config.toml
image_size = 40
encoder_bias = "none"
encoder_num_experts = 8
text_encoder_width = 384
text_encoder_positions = "learned"
residual_init = "none"
beta1 = 0.95
eps = 1e-08
Rows from block 7 of the image encoder, named by matrix and row number. Rows with one number belong to one attention dimension. Each number is 500 + 40 x the weight over its row's rms, rounded and kept within 0 to 999. All counts start at 0. Numbers have three digits each. After the name is the row's rms in percent of the matrix's.
# q: attention query (encoder.blocks.7.attn.q.weight, 128x128), inputs 0-127
# k: attention key (encoder.blocks.7.attn.k.weight, 128x128), inputs 0-127
q.70 107:507529560535452536588482481514492502473490512500481526494522524534452441485489502506471535431502471480475564544465580495485452555517528564512482491443450571559539555463514549488515554489549487541610509451538457482461445514607450506481521467498524511462438482524478543546530490496533525531522529461556494510604432478562502528441507472503450472518516454499592518509476488526505567580487
q.71 104:440426513509437495571578502522461518506395476441463520470475552501543526541510537436524478582553540519478460485474471544452525471532454492454493490423526514512526473461472470553478533468549436487519428493487473491517542486533576436450500566502507522447509478439499534500499493523437529571455566528540478443484505525528488440463556509492430526555536493505518488514533497567513564530578
q.72 113:504495484454493527532471514474569504435443576498450523483509455477416495495463517548521476464493460429538576513474516551421500492524562478518466548427453495462505499480486550487438563587521529467485541497535477487545439461526455472437474450451546478469508496522475509463493480545486532562559551561459509492499513542450486471516517449484473540550515394539496461494544562496472582577548
q.73 089:509505540504425487496511573533518478477547528519506507463418489446486442505481494590490501423529512567498400497478470478479498528542441479518529467558521493493466535457470537514405552513456504509553517542455487483506487512448533513531518463550515449573558418455490534484562519453483521476558418516542459433490544539483433564505497539504489483486513445514530502521445480456394502428504
q.74 101:477481559448496431540469456531515482496454450495451465506445502443570528538531487490493507468447549507494496542600578549519578485495517571488521549491459556447559439478527580453498507461492484503518505448582518485532493490492545531494508521576479507523548491391523505527496564427558499540499486548544496456431470466550538584491468518470521507444545578499482462490484487450487512505477
q.75 109:539569507500519421457471504479577509564524491533462485556447526503537515529527483448440518462526516492428472484479504415491411528480469475534544497493522465521527452558507511445474595529496579511430587506457507498544498495465526547491458553545510511515551456565512493536475490474487513502496446454536473536528579480527531500452458539483584530485504461496441405487525551430480465493429
q.76 086:498439498503547536544523469511514441509493564415483448509510518487580499561532508458512505550484491471419529514491513576543548453489536485482473609530463476514459468563423410521525474463461535607433531476471538540513523502495508542479513542515477506508558522484510454492567454532462480534473472447449420472472470487510470493500519507468526511544516552539397533436549479540538483525461
q.77 096:529507567513520465497521480436441454461517514538499496509490525489444468434531592476512458506481420522453550429456514502511498513467553480540516444457506426475509495413513445518487517511568487455504533495493524453527501454443458497519440512553486518488539479482507444492611488518547454499513487518476450455485543476531409506548403461526460515485503546502610477545495444504484399523517
q.78 107:461479482512447510434451539456506491505536539478433469484452501441551418457496485532591455552430482450488470528536505476464452546526546552528454514468535483444452486464504500408532410483528439537492483501482487518506472529457545543461511494582423447582498496439492485539528541492533450469554491490536454452420509460428513567515527432508491461519496506469488511464502525502538549464545
q.79 093:415501425501520473478517533466533474521474477485469502431529461513473466508464522505488454577584513498518467473541466540474467434554470552494521577494498460488486542506408499507457418503498515407481452465521397530428498485493504529461547483573543508496445536519502501527587497550438527576504550541541502443524471526481491503498489429445522461552511521465542487509529522504511574442559
q.80 110:579479469505505481544527494494478522466561489534520502493567499467504495470456534485441537531551498554468428509502424486525518475507516470461533500562493439502394464487485473454492491460498496509543433542401516477505574469482484507452493589571495460435546557475503431514541517535471495547568527551514475512543533519458481409492502409489432438511551493457506424511466478457485534493449
q.81 096:493512568462514512509504543493527504578550414553491530551523573523500447430486578486582532502541446514547514413517453463474457484465508556536508394495491435468578477520574441523519441468538514540481514441458500550551485501493469481503460517509466505480477544475458566448488512441526505509524496494495489532448537479557507561526451546491513481447579549546483542516465508452475452476544
q.82 103:591515554449494554507444520523499464419591489548459417499499465455554474486409486500454473551509498479553429542525464469554467453501522527517534422510462507540440481530512505488565466424534528494562530432518499465552476525510446519542526496566510472510532458508545457461555551455498526508502473486526401458539534484494423513458555512541502513436468520493524507523538505530530528560512
q.83 105:477509491482464521475583530615461472456478480452453469503577508533486517537491510516392548552518482592579488457467463498466456455451486532508457474541516541511466537561441484564486474454521486466464514473448503535522460463485497528486520487492546584536413537492503520444549526497474518437414524484528521506507475551505524511565471445534484532461511475475466504517516498458493623531534
q.84 084:466494415484456428494483481541486538529430548514494514447490577487461512489487549517516526474452493478488508447481540460528539463500527537453517507472529576479476518464434524542477596570536453469508518549600553552442503502488419479505415497490516517453556473553511448546481499548572474538584512501544520480490457527482496492552477459570495476425490507453573489454473533534545492545533
q.85 092:510459553456431605458521538543531521502500542511563467540470534482523542500521493565505509497457483498492583525478571503540480497493516580505490512446484496504517511498462545477479513499551546569542481466556510600544474479449385514496467482500509481399507422481475477460516556572505501475521521453531567456522443461492549509512509481533550537552505466445574500426477525551496511551539
q.86 099:492475524557546511486570515499511493544580535473575506529457523528503518434522460561457528476572451578462528495498466551552445459501524545456492508462484455566554463492508412479494432459522579551468481475492463494564475483494451474488418519492560552446515514543518501480507503557553443487542483490455494461494425457516424499569514512549445553493437467481531543450450531502535523526470
q.87 093:464518459498483501546472522458451615536493517536566502513454457533458473470503484543604477561520545466452500558463455458475448498509550465459462456487545506497458481547547436479440470512498450425499476487483501450483486584525563455540438599459500456535478471526523527498444521481529532455517485449483512530466539479437447550465534508536423534491454495480476496560520533511424538549489
q.88 093:565524561481504489484461444491461488469487537530476499473476511474436466534522445534449489472574634454518458433505454442505465510470504497547518497506498487408554518531518506487482504508513496518511585490503522523565395547537562566441463482502513501541505523439523444495516517525501505543530431462446527492514532507437496539470502506496476425445578561478470454529573510510504593481542
q.89 103:401501481492486509530470529481471561491541493504514526432578487517506467492445514445424487457492465492487527513484555597521434481527531533480436528436509548542462529542420576522508531540479496557483525500586499536440500472506485533513491459570534462486458496487468479511570487565451452506497438553564551439498490496495503543448460549461518506555520449536543562446560564480497491563499
q.90 098:479420479581476456516460514478478495513509513443527432498461491460550559525464502495471486488554542540547441519472490507481492418476448482454546530526486515592503481502497438459484471446458460504461505455501546432498516486453569546502425540533521469581445560537574499559483513466556407513548443490530466438577431462455471481508510495435521503560520490481489514513452538473561523491517
q.91 092:525510438495528460462553494471557507592515468444439477494510453509490560501498534498438478443498580504412455539479517498508530512554486492491508553455438557514452552521461512478408540510537451462485431499494563482506451553513520451397481507540533493508496496481506504517502471550449481548532562591557533482583509544448497430484457495545503468506471477503527522462445500483530598475528
q.92 102:473474513409609469476516522524560514501492502563540520528492553509561525506521474562477574551458535555582570492583544499517511507570490497580465520529517508523474487581510540554475562476485526454515518552578549511474509532526450553527560507562528469576526498528487470569547507474499536516479454505548516524437501539560496557484457569552489507513506567506497549510507486556486516526485
q.93 097:475523552487402568495512472511536478474494459464481420467536444517548524497472464496496496496512538521527473501578438498523495492485468530499545550543567497512465454512533492503499493494554477511482468426454557522531536488547535474447439504527443464466548499449458451422502593490486520502445499446549505489439435455429461549542538474529484481489617472454446434519502450517512496423561
q.94 081:568565524466484520505437496477518504486495446512525500505515532511446534508509527491512453492577473505509524494509493508486545553528469534428577449509490523460486499507513498481503548410571439578491470437503475560563480554490496575494481395527530470479562479437501533461483573514531530411430485457570532458474485430534564549478520497508458456454551523470547437495572461495502554477495
q.95 098:515460521498457569518500451514478477491508520450494484429430494501413513575445451560500505475507494599530471603431494477574502510513537472466471541500521502475484505465434528496497542574566578496505483523561502456560432493518403461518440485499551536488484428546570518556499470461556472480561457497451496452545470496486460499454498497526551505559450503525487536482538526515510513536536
q.96 094:496525548424450493534529461496473477428433498403544540559526536473516562523496451437549547492512549496564520517437561480516570534477535500552508493547546419534511516491533461459504503519493481500493462546527516525490470504573519514482448517490501476510484469465454505524506472549604509592459555519456454458486546518479480523441489524571486489588458456537459473424508529534425494548532
q.97 103:499451489469550474528485481460504500532477538578559513580548509547466487516483498505527489493537579535477407486539452463605501464588552443465448520525532496470486501491535595445486394495522498532475521510582529513472469532578541486491469471518486539533528516442512507493437516565461509521553518457504540548494480537429567486552533477488453521515566551470477518505505444506512506563547
q.98 094:445444508498437509538478538577477413514477466587451458511483454482535422500465516504415476496486517442517503565475559504466506458510487426471499522499585492436483509445551466485473501537517531534534502580573546553503521480485506518471535581521571499489477565546478514533523485550489477541477491480477447530492529510448469448581524512462447412568490499516497415512517505534525562484503
q.99 099:505447475483525489532496507540443494577498496581522473566553462567491525394531505477494463505526464487490446516507480511588437539511440498502540470499472474461490452525486461536492491553516438532448496465491505520557500478499551526503585472542540422405571580512494416542475483483428455497518490480457507534487474505497557472514467521454460444554475535534507445520568557541542452450496
q.100 097:485468504465458505569532503495482492482524577535569495553439467544468522456523548524521446386487512506500530541480588485518571438524522500504474510484523441514590553436462459499517417536450497465498510478493458451524472538575437486486577500538563522487442518503506530462469491419497457449448455505515461494470471491498477496523546528551554600542478500544466461458474549475447517489478
q.101 122:504499454500489497500541510560496439490461542483443529506444514526523520555446426538433455517534524534529474495538503436490609487493438479542516490514503553554433491587405543530516514476574513479466517500457473475458440505440461493473538509524526507569480500479495501407468461478491556555435498558584436486530461502503486523478510474568514556495508490523524515533474527537459562605508
q.102 111:423539555540468567521434505475505497443556550518482496543508480455495515468474528545486546480594522545526426541494551502497569534478532549547572489480454474535508486456561472530490517500538509484516566482551494508462489465569506489510558559449543503482502521477507472517455489454567641476533554513428450503519519513451498485499522446539410497497517510460560490494510526566506494524591
q.103 110:553531509451439515413483507499511517560535528456433505453468539542508556584436403491494474435483455587522502474515460461518466460494409514455529489490492570471446486520514486550505571569494525489538520521462485498564603524520434436479492516467491417524536513543469451468500495469471492520451513545559478502484480544481449482505535529494537454487513453555471502540495538529466516576459
q.104 106:486542586449498547487489460415497462514538474467586539513574542526466416468592477500506513492512503510438448422503486502475484474441522446490501456467542517555506526516522509539457421469471493512511554497505567536450526515501521505439454549497537453475517554474456452552511527562588516506549502540508432552489522493508489594561483489514483413434488499478493472544520493485425521478531
q.105 122:441552582456541531547436531498561519480522477434476478515418477470557487456504506522436473490506497474494532508494541471489440497459504485482472466422505472549468598489479503525566518469454488476505561491524539527452428463517472478549540456564468475462484604520510455483542443447571512505479524574503422530549519508506451576487432452495499503475508480525508515540548535549411524533508
q.106 114:455530538501488534477495499454551477416560516457510494585455486473521513514496454539417449488552525520457481467470491486483523449445460556508548471481478562462463475518461541528498577528449505531518531503435554573497450460477509522503572507561566486447469539515465474508542451513478489516506472568510491511574511499536428478507456392496533495481469448517517533542538537552438541391451
q.107 108:537533538508433465450403511492510561521542455567485537512524460481484517474538434500483526477507464458525452463498583526429492448444537450524488506529545550489580515496537509481500532504542564546592440481457538486502463435508462412490481478460530567464538448428493488547511524529496457538511477427526502470524447492538501473520554528572513442559443506456448506484460565519492560500510
q.108 114:487489521497497478529468473455492489479473486436484471583631512464483488443496438493497482507595473510473461472413470582510501552502579443531508503443439501489502465527524540478462486484565420466525559513495482518433462494522476467437448555513532492482572461496501454540497479509509473529549535478437441507433469529469422515508536453544488518479498510510514503455448461489405462452562
q.109 109:548489493426429414472504485551544526487600492517468528527429528576492524515441515545530468458549503452536531487499495454484571544503435480475521535430536480513444532468517484491499575553508512491491544541467468488464483546546495444504523482473542442581534546449520533537556511427490483484452535566480472477450526518527516571467474496494485480527507477497507518439539420460520515597424
q.110 105:449528514455414519458458452481515437447515494474467534568433400478518518530448482569505514459512506473521540541485555556529512475501477437485484447466544475479477489507518473521546526532533484536540494470516490506521497462525396417440569496539504478518470484545446499557545468505519470606502509517488420537448500497487487488453497469512446497495491462565492461492449563542386492568530
q.111 113:408468505378471535494523529437509469536546520490568558544538547475484512546497510407490522458486530503455427478483506511501502469521576438496531522476511468463516522512457490442551478459469529472458440501568523515529543558580544475509501525472514524475579498491496515501462485535562480452506478535549452438516469485535451525611487453542479490510576477556442547495529547481485446527463
q.112 124:486464442543430511501555467580504481516476523510526476471413488508529463479481535530425529557524517535522522605522466536521489478471465501476494475489586468489408463478485521503425486527507470526439455573575532556490523561435553467548499519544436450492511573469473546494538516536517537534497520501582484478517465494401532471457501485559494464475497453532488482503470493445548427543535
q.113 096:519437430441577523452504503525430544467510488506397492516491548496536546501443483527474505473493482494492494501547472467472528464524443586464497475491532481450424467523502547497506451560469529408485452568504547440509436450443462477572508496564490523554549482571512449502500520434485543549423525534482454521507461542537469536448467550505486476493482469546477497443456485593520486527487
q.114 094:550500444447458401510560463518476502560527465522452491511497475434502525505466474520530463520467578512522479472517524470525466535520361405505548502533472557503490449502492489466546482523452480512524496476532591529588532504527525518461424556498491501507478544545482470520534488488507493549523447553524499518491564474581504455511486495475461420599445559508510487484467515506496405503482
q.115 120:516507513524502483509530487493493597449519458512545463519626516435451515496476475503559529474473464435433530517486514513484464530433495427471543494481484461478532476475504466500519507551504405511493563492515467519481559564582520478504507494459527449412501489579616497537474520485493438464581498477457498436517508465458488420501484423481527508498470470498506601515513542525480465477500
q.116 105:456439539471444495463460486479501467574538472539507517505475447546510496544465456490452415487528553528486443548485435533443522450397458476521467503482530451480494542444505523472539527480376522540503428472541544544547533508481524487479500490492513542481509464534430472499525544476482563488534478573443481482505505574477548455439526535492531453503505558461548451541476430510413502456532
q.117 102:568525439503471556552540479487476515470479534436560488450559501546424456387453494495473517526469525535520464494486530526431524439512464531492503556519471516541450468474537563529448472464519480606478500448478493450513552496515492518560553415535429459473524475463555449536420477540468564458498519496505452508461498525496507517522466423426491529517537484442517463485453491531436519515482
q.118 107:572478481509514524477497516418491525528511565455530517547502496530550498498483535485563500563438515453473474498459551531455569523606535437435507469491578518508552603516491515476449420521409563524486543467506526422442446510502481443548435472507455530545528496512511489461503480586464511478496442458459490491503539456517510482600514502560496525528495432495487506452525467487488486512514
q.119 101:500542523498475546515451533459416499521489496488582475480493480468501530452568558511497549490536514526573529474537537539540539521458580521524589479497487531455552541495497573466507433495534560486533457526490551473565479520484475489546516517560470539589475527509462517459431497429519533472461463441578530491411430504545499485457510539530510553524429467494525511495405548470481522548484
q.120 110:486466544577567499440441454524456516557458456536553493464459508544552454562479496543511460538520460461460487465551432450527470547529519443428500455574604476489457542511463475475490507532491572524555513489473408519518467499498506483524483488583534554446502492522514460481539510527421477521515475442507534497515549543457590472509536571495544433511500473490497480543494433476452471503501
q.121 108:554486482534617489482529493510474480459501526510424536561468531569479491557516523526448516451531582503543445525513505511485524475540464602492476551552446508534473405490548568582506464475501448496544503500508498473448514510505495512488467533480437556570510433547513557560491493506479507480550549532570463514505540491537478549481532519506497569459539482453483533495498516600534572532542
k.70 094:546472445526563477542512532410503474596507536541506492506564511448527482509474553381584494489453469450454475521556456542505531510598556480480478561524566524512500501555532455487443540435501526468477487473508508519540497495581523503467398490467514454453511480510502528483475478504458543495513491489496513488496474534581452529433503442472441527500530479545442479488493509406518538502450
k.71 098:472550465526487486453495548485515504406526503433581476510485508522450496571514515472522529541525516475475475580566494394447403430570555527483474484502533515453503488488523482486470477492480555461471519432535512524430522480550512543569557475528496413425481523474499514527519441525518535447479450492472482573438455496540465425516467462520512493532482526441464497524568501494502494427474
k.72 107:558554480522519461549502477475508493503507482472526455410581492561521584495489478453505524496514515513565471537468448465431533510468554531546490510472503467501467399553521504478493450491421538436511509477584470410386499454553522550521536555480491485468557519406495519491469542488514531484507477484466495519443512510558484484479459444473444476450462476476531522536545437457468500442540
k.73 084:566539506553505510476477478509597532499531556539515450492455565471486463423563501614436522593551542501501500502493441494498508489506572561556475461466509478531521497505518528529503455462463553474491453528513566519555452549441477502431429507441472460463515506470522454493442528496495539461509479496423503482453570474452495517523499604490489448464467501440521521468488520478556462451506
k.74 097:508548457569524521492522434431446537476520436440508493419551462513519434495437552531558463541520474492527504459512469443537470552542472492504514431517520505508388535486514462534462470465503517514511550470535494484517543575519469499433476502465512499519496499509547582499472469519423516451607560479468450501503488515452475446462445489562504461568452521536492439479484530545498426521449
k.75 111:555439613515476407514523483453496535514514461548516479432508509454492409432539497538513451572590511514464464490572527509439426515503449478463541492499472431537498492479515442476518525452523499487531500495471466451522475461448484511492468473530512526502426525552542517491509477442476521497510436429517556507532523492461533545532485506549517420449530559530558539428474436498519533446470
k.76 088:442476595572491570479546504540538459424512449497513514489472413521521515473452497489572493535506509540518482501541576550462373546574508477514425475468469564459485556460479528503501455511592512475459450471519470509493540563468482467558501458553529552553476448517492563485514519439511464449525531474521510559470479506438538531518447515475485467496565490486549498540504554516506512517501
k.77 092:445547537469501477588476544486548496489507509464512520492442432454551455518562568436466592454545519517576507508443462514475531532530442560509441508470523471431431478488524469519502525575518531522551526504492468510433505501501554458526441456441530451507483505491534404574457444479505555487460513502513537522524561483512523484544559517472521489487531495425447469463434445494452527539474
k.78 104:539530437433479561427526476513485459452468536496496532461401457580468502496474491466438423557495455559539446469435533537527500482525435468512468497502489561465478497487485459514504463488509449460424462558498449480510507516543488497521454489503495592552489496489433460511458509493430476459477538480434566487419517499540478458467513523486471469534481521510487605499557517524478469511398
k.79 094:450477454463428484494571517521521544566522572398531450480517548538473526570475481538427462481489452446496451575517580520477498444480517515510514463508421467470549427526482520597432516511433498558461529508489456459465525554557506507532488504535508477435540454498511482480457493483483469418430462553454544496488454463478521518480494436523531461511471552544473497465554532480498507521495
k.80 103:461569487478409489436470497529497567496477559514531528479501487440506505563549520519436500506464544517513466515464603535509509425505436524578487432528476454553533523508474500499473495520497523411491551497471505443502468488485478480608509487436561496517469421559534472535515547462584477503467422494488515488528465510479419567529548521449577488508500441444517526473497540480514524481490
k.81 094:488568542503528459453550568505498542479505485503538477540427422539545477515522489421444548474550536477519552501424473429493538476463486549530504486521562537463456556478544506511533534506571478542464506543487526537498524469491506465519516492455442479472606482566485510510512536546401440565462480466493542506526529455564542447483540491544481529541453551418498466520511471518461429463551
k.82 096:519474519519506541556538563536505504582456474486485449620465464471544433509544486506509449466481471524520536513481502539414493514552492458512484484500526528447461559493506529474497455513517564524470488517545487489603527482459398438547443511463552507528480459477490468449479579468537454431489553536562510541554544484541510543531475551555468516540477446479496552454436521464520558481472
k.83 106:519491473528449562486456462473520554544526528504516467547411552495433533568514581505497486447468417423526530533516508472435445492497602509509457475523441509480489505527550514506451521514475537534447486465510503492536509499490501426434492478520591530425593577521490526559504546535478492466568477472482542468453505484549477552514480438464432509508471480550524436515427479500490490487527
k.84 090:530551414444524412585411469453500488485482473444445486467550441495486557462532470442492503424472431565443484558507428468444531465508520486519509502498530488469492479530554520466517501562472455570509545509511421461475526467544479513503564485501483460514436523445471515556485502487467571458558501571563489517455554553490501462475512468464506521568490469502485455548517495453550510496542
k.85 087:491485439451520476501433525516498497498489460486483508502488448497600427489481488477506529488430472514507454469515415533457495436544495510519488490534546564470546533572530447490495469488491531450447478538529413422542578496561445451477502434508500513501516488476471518489479546484430501453484495520514507496493520451597480536412443425489516487520484465444532518568474458462555466395543
k.86 108:494585477458391560552428564502520530546512499504513555466465480436554540489531515451501566513517471501480475496458451524455533501532496599563519473497514594530513525504472547510543540474497541514502445563512497451452524441519478424431496443539459500508536499458505475556493530502490444521455496597531495466517442461494560507452519465467553517577478417464546483524527515523484511487530
k.87 102:434574506513478504418503485470533448438461523599463531467511519533462462544530500448428512482516543542511435491518420455488544510409516515418530498469511546477507529437498493434531537460477511496518455480510526504456481401465439498515521444450460495489462514437459432483494473549505510571446524554528491442484524491557480488484432493476540491496489425409506523541539487461501494470451
k.88 086:534586560476453464514580515454505501553517548497504509522418508504485498398522522503453501474523553510516494482488507455471493563527576510434533454503526515526454501456513474573553523414425466540531518543539489493467504487499543541540445474471513467513460552481473456486494490501543556501566417397413537514509502516522560468528500483468472497413442542456434508471433490475509506543507
k.89 101:510381470539484471538546484493561482500510503461562556546508491479496462481528554488553479522477489574429457490499539584484519564572545497462478528502509484531497456592558429460457455542448501476453462517472483520475512494520477515493493523468478517481527478507500593472509527437470452460481545492445572590451542557473467481526503437466539449466443495545509459500498497458476501565411
k.90 103:521510485458399560492553526485480479524525544447498511511515552386479493491580522516561454542531509498498542536489488569573478505551466529518505509460459448496517485433454498479513535476453455494471459555449467544531546438516507497489436477541543510446506461440515519500439523498498498443452571618524494489503428521469516500540440546474485492464551473580500514450545485500517499483401
k.91 102:558509437545421507497432473452515535505471533513500484425515519532489588496481525526445470606472500507547518498511511450476530506421481585454546465530479477512489477602494472482479567437427509592508524516494470553452484498541505535497521535574546478500541475485468522551521517449551547498512489459487508501416476494461563460505563505489545472529502412536521492509528500502575574528503
k.92 091:519436569575551517530459462512468468448519541473528447477550495513500501507532554524526418430450469538459475454530456512511460561593505487439494517521439509527474545493513477478509438526571514572471529545436492445557508572500482444465521532495509585548569486456530547449432517500434529545548525485508421452520510475424469556481470507515496509492479524503510434485539555482493474509537
k.93 091:479557490494527538416511512527425540493506503500509551540449461567424486503483502545491539461478537535497517505516450495502434420490551523548510470548502493490429415552454462522492543505479479528507540529441548533573554442493442463520548508467481486521510521531463506505541458545511543533582459507464464466515502523538520393443480516535523505531426444488509617532517513553545438532545
k.94 089:464567480471554427523532496545468552502461475549472529562441507527451450493499553508524582494439513512479455462531517489487486465551558459489509496546411523526477607576421471515500421463503506531464465555533518520500548500545436399478486529501522457433494501530536500490480487611451501506496493543515529484492500520593490466480491494490534506517466460473445540496456442441519482441499
k.95 087:518521505537544516473475521434556452531512485533501533542493488496580505471554489548516509586469516471513568568464532497413542507479530519527500539418545481554550489501468546486541492482447419503546470506449430420467488442506500527444524427547550490474521502367484478504514490486581442461532529489516472508525471513552555498491450560532576500462534480443452508529524516499491550539532
k.96 085:519470460490459468490490475497448521567476517518552573504467453514510514495474506516529508487516494413505508506496444503441447461523522548524560504501579483436493515587457530541562520502529501561557429485497531480464581535470455494428409480531529492503518518496470455506554509459491499480505498476435535400466468535543511556546486518455459493575483434503475576428451504457391523477528
k.97 087:479498502530450517494521507533592447522517478516500512516454505577490578495480522445524525499474532455445511455512550488490524475443486422511542474497512497462515443443575489474546512513467411543479544464448541551468463539493552501465559466540476466467513509533520514504581462559505419475539440511559434496426532470560490515487490480492427502501457453576536524545441521523541397437489
k.98 094:570570493503505465503535425446463551495443546457516459479496522498439545567437509492532430537508531504486529411523458513449476500495524470441497426603539490532446455472489531494445548463416468482528493441509549472568565501471486500456481505554571470486508571526558494496466564479475514473489464512488533482532581512511494496519484527553513505494505582474537492444463562465523481440554
k.99 091:498513497516473529440556381550563510480465546564463472508472489508490482570385538497587508515415494478558442489482502504479481506543384564494461453472540471496520457514530494507438508547407518454501559480504520455464447505472523541501521498549475473478509455539522496527510535513499538496500489458558453577499534466515542437526473579483458490471482513494511448537502411516483486533535
k.100 102:494489536485513480412543460481486471495489556503477560536614507448535441483516493491542480449496458510534519515533449501495438585439581532470483522526542552499507497520483580460575455493468478457469509532534518496444518496462514495462481393496514571550412505450501513475491489505478451603463517448501515490455423475568563511482419541475515450496539531570455508511504490480490486511499
k.101 118:478503473480505492559476584521545488500447477475545516425524468484491510469427578509421467526484506415573472490531512422562545536476519525563444500446519516498447536532521435561445501508530503475503440439494551525498510467453540482515459511524543547476446577498457497518396467501510436479511516568431462448504447465553422485489454481505556529518469481479517553505536473507558480465499
k.102 120:509452410479461521500469463519484582488502517475478474462473536504544509491573506448477465453520490470497529479446495521497448539469512447500517493511542502564455568521521502649465499611510504527480518526539424459485546504509567506420556487533513534458508491529502451489498528494495487507474549526506478413503453500520513503472440575440443466545450590554541534530492509546455548554521
k.103 105:464471460572499490583505548543544464456486472508477470495540451462527492447444490490440560500536549490545454583525511445521462519494611521510472488580540478427477454566500490442473508472491452432454511540493540463556460500511524462506476495522538535433473517494589447547486537517487543541553512571515564519505460523476402520537503501535528536577484454486469489530504446516497431509515
k.104 107:569508517526463527520480406546506579482486530426430504529480490460538512545551508469467454491508420554488463525438431492530521555532441499554515550556544517475463465487476465472469469533535542497511415491520470537480507547535497571457508504513511483384534435546531530520479556490484555506482448458465469468548567537539506443459452476458478503545471462593535513494480484583497501487496
k.105 111:558510465441551462521479471540449562421460555476483519445508552529498433471489517464519431562517496586501487467521447557492569510463441493556464514523526514512439517498500510505498485608489536458456483498529484423520523520476522518467461587483546530436529445499474526467409537477473426482530486492548504486585513546537524515454473541497422498527492565510524555523468522536510517441553
k.106 108:592448465531498499500484505570452555520527569492469467456574534528508482482466442499519502499541467475536460488476447499569529529575475485488471525498571546564420443512456499542419522496531496479518493514496454482495453518490537520458556570543481505447502525475535493506419641445491472478498527506494539459546462526487471487459539535514478454478482556494500413458488428505510565526564
k.107 111:510569485465564432457458519503456442506518525488421504533504458482476504482469500550478543445561501523484499456439418531451563563511492470486490420525454497522505534456469459446514463549570471474586481488559515413534477578504499436543507481545552445467520494463528536470525515555485554524448528505511501470484468453453531510409453502489470516497461445463498451439476539473544585507478
k.108 112:463507552480486504512519441575484522498462563493532511442516529532566613523591505482512499431547543432536489454455486471489470468486463564500519562462570495499482495591485476521493496538549553532567523496527460531495494569475577560508499446552478564455485496483492536583563511594533504541462496509530476413476514497459538514509497499463528462550481497493538501475447542546490437512470
k.109 105:471403461477580434535508534516516513467475422574476485491520459473497477459507550468471512497587499504554405573462552498506547517532567475529532525545534452498552500476548524425538456442488489478528463538526491467548470427521525474525428544507458520470440478480495509500486472471480517513509428544486492502562463452491436537510540551542494503521491563592500550442505463468446450551488
k.110 097:486460460497545437476500455487426524536510491555544481455543488505519558533484450435504504491537474505562494484483453459435521496441574497459444469523516527453497470541511512526458478468540511480525477448485498502531474573494573510413465512496582523440480579528533483537408551545496500480493491512528574490463392501540522552501481568483433497573414534473494545478430540460506489463516
k.111 119:540507468467517553522537529540503436520539597479510542514405526529544470484461551457523509473611430508470531553502449457460535545546455516547543535532530484495536538488590470536534498520561489495517460447489521544482548424522480528404468430497532520521497514499547493466576551497462505487483499528517473520440484564528484459463567495502442474554545430512460520518439491485462528449474
k.112 125:506483463481500522565490433523557573509431521500547482419469522503477540494443517460490444533450536474490557426499493496493472455604497557488479453448546508529553510459524569498475489466424527491452499486420541506507568464553513500474501499483544441484489473599517502489457523514516478476484508519473542543492517452568485450542517512578514590461454500422507558548547467495461476517576
k.113 093:382565463516493484538558568498545436410509480540488499480455463456453471451422554558491489586496471538536558503481531547485538452474529452490483510454511520423546476481482511567494585540480475537455511481508483493513410432462440486556473537480556517491505473525532491572499538492506506453554559481513486489485485458492455524579522524512501438571501520450495459461522461463507472525485
k.114 095:528468561573459478470516462505483419519430430531508430522497488551510468526497501537503465472536507470483505574491510547504521485512534528475501482570470473509481428573522484471439537436406545464528492497501503537533545585497492494505466534453480409474440481525522579484517508534431524427482507518510441501430503446524491484497551529466487487553555435589545439479465487452541515493570
k.115 107:504519514519428474466479482524527555549441547552508487491450476587558512499525474480477483516533550481517526472532481493425504469514487471441447512490506530424492502491503525482519537510448565527531538494500388548506550516467494579523516438507494497548458457504477474440514537493495589622452582461526552532460511488471517495531564554400452497481532514513523428503477504495423572506486
k.116 114:548469487437509446539476452578472495545571523458559561486510533418517471477512489521556476510475464546435472496484509473502502514579527527456523506564498518514462453457514437493442511525512493558460486454532473440498522520543516537535529507452512456464444492500563444606469478511434503503492509474496506556429517485347502469472493522512462455583500471517555525516467429444485467499503
k.117 104:525509477563487540462508443517487456530515506495557488459490498448578534478544484415508432505520507492456548469543524381449539445524504513511494440481504501474470536523505503512482532527526519561481511491420533470468447491527518563465514512517507555456531462508489504522491512597614472555627496460482453571532517400488483531444467516521476490436528463456436518485512476521513545523486
k.118 100:463513482539517550494518505533535429473491492438497487478475486538490440539479457517462483459586480515495477553522473507486453467480602487528465480453449476501528495473491490479527491486576431434490506505548471597441474531520428558468511484433521524464492552457489483469586517428532501452474512425498422512494548450605535508528493457473500453433535564556481471438467489444486491494440
k.119 103:480531535491500511449484501526499448500633545502465558537501444464516512509491545533515471448495455484545552499450517530540510532450527496538459453397514493562517560539472501533565437456540512519518518470500496435467501486521544492477499456460490526496518422502470475391476549494476523571434557449489522460504504469550568483484478456541565532525545457437466518458504480514587524546425
k.120 109:575520520491519444517519500509513519529489495502463544508518548544486522574464390506525504535491493510497455508526551573479478442513477513490441486507456471492497490461486458436468479481456425400498481463454554494549477534472469530612510514459529501515458579504552489482449486501549522534555497498517539520510545520570509516538491503531538469440454585443562452465450505558556424430428
k.121 093:458491505558509466517481523475518494412464440474552435488590493475525498519539519493493529570510480475508534449454530461582537472493490437532524513418454568520525456454482468472499543471476533549428462448521517521513454456424518483497563535540545456510495566513487538483460484506611518474505432507458438474474474446534420513499473454476465460544504474482534494484489571455518409473555